{"encoder_parallel_block": false, "encoder_inner_norm": false, "decoder_norm": "layernorm", "decoder_mlp_ratio": 6, "decoder_inner_norm": false, "epochs": 4.2, "warmup_steps": 160}
Rows from block 7 of the image encoder of a small image captioner, named by matrix and row number. Rows with one number within an expert belong to one neuron, the router's apart. Each number is 128 + 24 x the weight over its row's rms, rounded and kept within 0 to 255. All counts start at 0.
After each expert's rows are labels from the 100 images, of 14976, where the router gives the expert most weight on average: "responds to" is what is common among them; "lies over" is the class under the peak. Only what is clearly more common there than usual is listed. The data: made-up road signs on poles. In brackets: how many of the 100.
# router: router (encoder.blocks.7.mlp.router.weight, 32x160), inputs 80-159
# up: expert up (encoder.blocks.7.mlp.up, 32x80x160), inputs 80-159
# down: expert down (encoder.blocks.7.mlp.down, 32x160x80, transposed), outputs 80-159

# expert 10
router.10 [139 141  89  78 112 106  99 149 112 117 104 150 140 173  98 125  95 129 104 132 131 137 145 118 124 159 117 123 163 122 140 115 115  93 142 113 143 141 111  99  91 153 119 102 112 167 148 145 136 162  91 105 114 134 130 133 177 123 135 111 156 108 122 137 179 149 164 164 109 120 114 134  78 114  81 155 151 147 141 152]
up.26 [128 144 111 107 128 128 128 128 128 128 128 128 165 128 136 126 113 136 122  86 112 159 130 153 128 131 106 178 153 128 128 128 110 110 204 106 135 128  87 120 128 128 128 147  73 175 128  80 128 128 144 120 221 146 128 131 128 142 128  52 164 132  63 103 117 133 147 128 128  86 115 128 128 128  76 139 180 139 128  94]
down.26 [128 128 128 128 145 151 185 105 161 128 155 101 113  83 128 128 128 128 109  94 165 138 128  89 115  91 128 128 123 128  85  86 128 128 128 112 102 106 128 169 128 128 128 128 148 128 128 100  95 128 128 152 151 128 103 128 102 156 149 161 110 128 144 158 128  92 123 113 182  81 152 165 128 130 128  97 108  94 128 128]
up.27 [128 152 128 128 128 128 128 128 128 128 127 128 153  63 202 128 128 128 128 128 128 153 128 187 161 106 128 187 128 169  96 128 128 196 157 128 128 117 128 142 168  96 148 128 149 158 128  99  88 112 128 144 206  95 128 128 128  68 128 128 112 128 128 128 112 112 128 105 166 142 143 128 171 128 128 149 128 107 128  81]
down.27 [128 139 128 128 128 128 128 128 128 128 137 128 179 128 128 199 128 128 128 128 128  92 128 202 183 128 116 128 128 128 169 128 128 184 128 128 128 128 128  95 168 128 128 128 128 152 108 128 128 128 128 128 128 128 128 128 128  97 128  76 128 128 128 128 128 128 144 128 103 172 128  88 128 128 128 128 128 119 128 128]
responds to: brown face (95); orange rim (35)
lies over: face (75)

# expert 27
router.27 [ 91 151  85 163 138 178 122 162  86 119 160 117 154 108 114 122 136 123 110 152 114 135 104 145 129 104 102 172 142 100 138 145 153 115 144 106 106 161 165 145 101 156 128 106 117 125 116  95  90 146 157 148  75 107 121 119 121 125 134 128 122 146 131 117 167 152 132  86 137 122 133 106 130 148 139 108 118 138 159 101]
up.0 [128 128 113 128 128 141 128 128 128  67  65 128 128 128 101 128 128 128 128 124 128 128 128 128 128 139 128 128 128 118  77 128 128 128 247 147 128 128 112 168 128 128  60 128 117 128 128 128 128 128 128 128 128 151 149 126 128 150 128 188  77 165 144 128 128 183 128 128 159 128 182 128 128 147 128 128 143 150 128  96]
down.0 [128 128 139 134 147 165 142 128  93 128  85 128 128 120 102 128 128 128 128 144 172 109  93 127 123 128 222 128 128 128 128  83  98 128 157 128 128 128  89 150 147 128 157 128 128  80 128 128 128  72 146 128 128  96 128 128 139 125 128 128 128  97 140 194 128  69 128 128 159 128 175 128 128 128 128 128 128 128 128 128]
up.1 [108 128 128 150 128 103 145 128 128  45  93 116 128  95 128 114  68 128 147 128 128 128 156 128 169 128 128 128 128 128 136 128  98 128 204 128 128 126 128 128 128 128 128 138 128  98 128 128 122 128 128 128 128 128 133  88 128 128 128 127  63 128 165 128 137 140 151 128  76 128 171 128 153 117 121 128 128 128 128 112]
down.1 [128 128 128 120 178 128 128 143 131 128 128 128  67 106 128 128 128 128 141 102 186 128 128 128 128 128 128  91  99 180 128 100 150 128 147 181 136 128 130 193 108 181 128 103 138 128  48 128 128 128 144 128 128 150 128 128 128 135 128 128  81 128 128 128 135 128 128 128 131 128 128 128 125 179 156 152 128  69 128 161]
responds to: grey face (38)
lies over: face (54)

# expert 18
router.18 [143 102  85 112 145 134 126 115 146 137 129 123 142 108  58  74 159 165 146 131 128 105 130 192 152 132 109 124 118 161 125  98 146  80 185 132 166 138  90 137 140 121 154  84 140 130 111  65 148 140 112 118  98 108 157 122 140 126 136 130 131 157 162 145 133 103 135 141 142 111 143 132 132 148 118 150  72 111 145 175]
up.26 [165 128  70 100 128 128 128  79 172 128 128 128 143  95 128 123 128 101 128 128  97 113 146 136 161 163 108  93 151 150 166 108 128  68 147 112 128 166 128 105 168  91 128 113 121 147 144  63 157 187  95 106 128 128 128 121 128 128 128  99 128 110 142 128 128 128 154 211 128 128 128 128  66 128 128 147 135 146 139 128]
down.26 [128  77 166 128 128  98 159 128 128 106 147 128 128 148 114 158 128 151 128 103 181 128 163  98  88  90 154 102 128 110 128  93 142  59 109 157 128  95 128 128 128 178 128  86 128 128  97 132 153 142 128 140 128 128 133 128 128 161 139 173 128 128  98 128 128 128  87 137 128  62 140 154 132 128 128 128 128 123 117 178]
up.27 [179  85 128  77 128 128 128 117 174 128 128 141 138 128  82  88 142 128 148 123 117 102 161 164 147 155 128  92 134 171 128 128 128  81 147 128 128 146  91 117 128 128 128 128 128 150 133  79 128 167  86 107  81 128 128 126 128 128 128 128 153 115 128 128 149 128 137 200 128  82 117 132  87 128 122 151 128 128 141 158]
down.27 [128  90 153 116 128 100 141 173 133 128 128 122 128 128 109 128 128 128 160 128 157 131 173 151 128  86 154 128 102 128 124 128 148  43 128 148 128 107 106 139 128 128 128  88 142 128 123 129 163 145 128 134 128 130 144 128 140 170 128 177 153 128 128 128 128 128 104 128 128  81 143 128 123 128 128 128 128 128 150 155]
responds to: blue face (100); teal rim (29); green rim (26)
lies over: face (88)

# expert 1
router.1 [131 115 166 133  94 101 119 117 163 140 130 168 120 149 171 132 120  97 154 120 132 126 122  82  97 124 149 133 141 104 122 129 149 119 106 144 130 122 128 139 145 152 131 160 104 163 144 163 139 147 152 117 116 160  98 141 153 171 116 149 155 111  93 108 113 152 117 140  92  83 104  95 183  95  79 130 124 142 120 150]
up.0 [163 116 187 164 128 128 128  89 124 128 128 128  93  69 128 128 128 128 128  96 128 128 128 154 128 109 128  47 128 114  82 128 128 128 128 128 128 128 128 128 128 128 128 128 128 120 128 123 128 142 138 136 152 147 110 128 128 136 128 128 128  94 128 128 128 128 128 185 237 128 138 128 134 128 128 128 129 128  71 128]
down.0 [128 165  82  78 128 128 128  74 128 128 128 128 128 128 128  99 128 128 116  67 128 128 142 128 160 128 128 135 200 128  75 128 128 128 163 128 178 128  91 115  83 154 159 128 128 126 139 111 128 130  84 128 128 128 128 118 161 191 128 109 184  72 116 128 143 133 168 104 128 128 128 128 128 111  72 128 175 128 148  80]
up.1 [128 128 128 128 128 128 128 128 128  90 128 110  83 128 115 128 128 196 105 128 128 128 128 123 174 128 128 128 128 131 128 128  94 128 128 128 128  72 128 128 130  72 128 130 128 128  61 136 128 128 128 156 128 128 128 128  59 128 128 128 102 128 138 128 128 128 160 128 128 167 175 147 102 155 186 128 138 128 128 128]
down.1 [ 85 128 128 159 128 128 105 155  98 128 128 128 128 128 128  98 107 128 134 128 162 107  90 128 128 128 149 128 128 176 128  88  80 132 149 153 134  86 128 128 160 128 166  96 128  82 128 128 128  77 128 153 128  82 122 101 128  81  81 109  94 128 163 177 112 128 159 128 130 128 178 148 128 128 128 128 128 128 150 137]
responds to: ring (71); red face (36)
lies over: symbol (32)

# expert 29
router.29 [135 169  88  75 139 138 126  78  98 161 135 111 113 165 149  85 139 144 104 150 101 157 125  99 151 137 142 155 132 126  86 113 107  95 142 144 160 143 100 139  88 133 139 109 122  93 138 109  99 133 134 138 149 137 156 153 121 167 114  97 155 103 154 119 126 107 116 101 141 163 111 121  91 145 100 129 124 119 104 101]
up.26 [128 143  77 128 150 230 128 128 128 128 128 127 142 128 137 128 157 128  91 128 128 128 128 128 154 128 128 161 128 128 128  86 128 128 128 121 150 110 132 128 128  64 128 128  70 128 155 128 128 128 128 128 128 128 128 128 128  96 117  92 128 128 150 107 128 102 144 128 153 128 128 128 128 128 145 128 128  87 151 128]
down.26 [128 159 108 128 108 128 128 128  76 128 128 120 157 138  87  89 120 157 128 128 128 128 137 128 191 120 128 128 175 128 128 128 135 128 194 128 128 113  63  98 128 128 128  54 119 128 128  57  99 128 128 128  96 128 128 128 128 131 128 128 128  89 128 163 128 128 128 133 149 128 159 128 128 128 111 166 128 128 128 114]
up.27 [ 95 128 114 128 128 192 128 163 128 154 128 128 134 132 114  98 160 125 128 130 128 128 134 146 160 110 139 128 128 132 128 104  82  97 128 128 142  90 128 128  94 128 128  86  98 128 151  95 128 126 128 128 108  90 128 159 141  77 128 128 128 128 128 128  96 103 122 128 128 168 128  97 128 156 152 128 106  78 123 128]
down.27 [128 165 128  79  91 134 142 110  94 142 128 128 128 128 110 101 121 128 115 128 106 127 154 183 197 100 123 128 177 128 116 154 164 128 128 128 181 128  68  95 128 145 128  75 128 128 128  58 124 128  75 151 135 163 124  66 167 158 128 127 164  76 128 157 128 132 128 113 128 128 128 128 104  95  90 128 147 188 126 103]
responds to: teal face (100); grey rim (28)
lies over: face (88)

# expert 17
router.17 [162 116 148 108 135 146 123  89 130 162 164 133 125 138 104  89 149 160 144 104 112 154  99 129 118 135 144 110 106 118 147 121 106 146  96 142 136 136 120 133  95 108 101  87 156 111 147 103 113 168 108 143 112  80 162 148 134 137 143 118 131 136 163 127 124 117 106 145 170 107 111 110 109 146 116 137  77 111 102 140]
up.0 [128  79 102 128 128 128 128 128 135 128 128 148 128 128  83 128 128 128 128 109 128 128 161 128 180 128 128 126 128 128 171 128 128  19 159 128 143 128 128 128 128  89 118 128 128 147 128 128 141 146 128 128 144 128 191 128 157  35 128 128 128 212 114  97 128 128 128 128 122  52 128 121 150 128 128 128 128 128 128 178]
down.0 [109 147 103  95 128 131 164 128 128  80 128 128 128 128 128 142 128 128 128 105 172  65 128  43 128 128 128 128 137 105 128 128 140 128 128 148 128 128 128 128 128 128 128 179 128  88 128 128 123  95 128 128 217 128 116 128 128 128 128 128 140 128  70 128 128 176 128  84 128 128 154 178 157 128 128 129 170  92 128 128]
up.1 [133 128 128 133 132 109 128 153 128 157 128 128  93 128 128 103 160  88 149 108 135 163 127 128 128  82 158 128  86  78 128 155  94 128 125 163 114 128 128 128  81 131 109 128 152  98 128 136 128 128 128 157 103 129 141 160 128 128 149 179 153 151 113  87  77 128 100 140 118  99 120 104 128 152 127 118 160  99 115  95]
down.1 [131 113 141  93 150  98 139 136 157 128 139 135 169  74 128 128  97 147 139  88 156 114 139 107 128 128 107 128 128 184 110 102 128  91 111  99 123 128 140 106 156 128 128 114 163 146 135 120 139 138  77 107 140 105 124  88 128 122 138 135 109 128 134 128 140 128 157 157 136  86 145 168 128 114 124 160 128 141 153 196]
responds to: grey face (91); white rim (27)
lies over: face (63)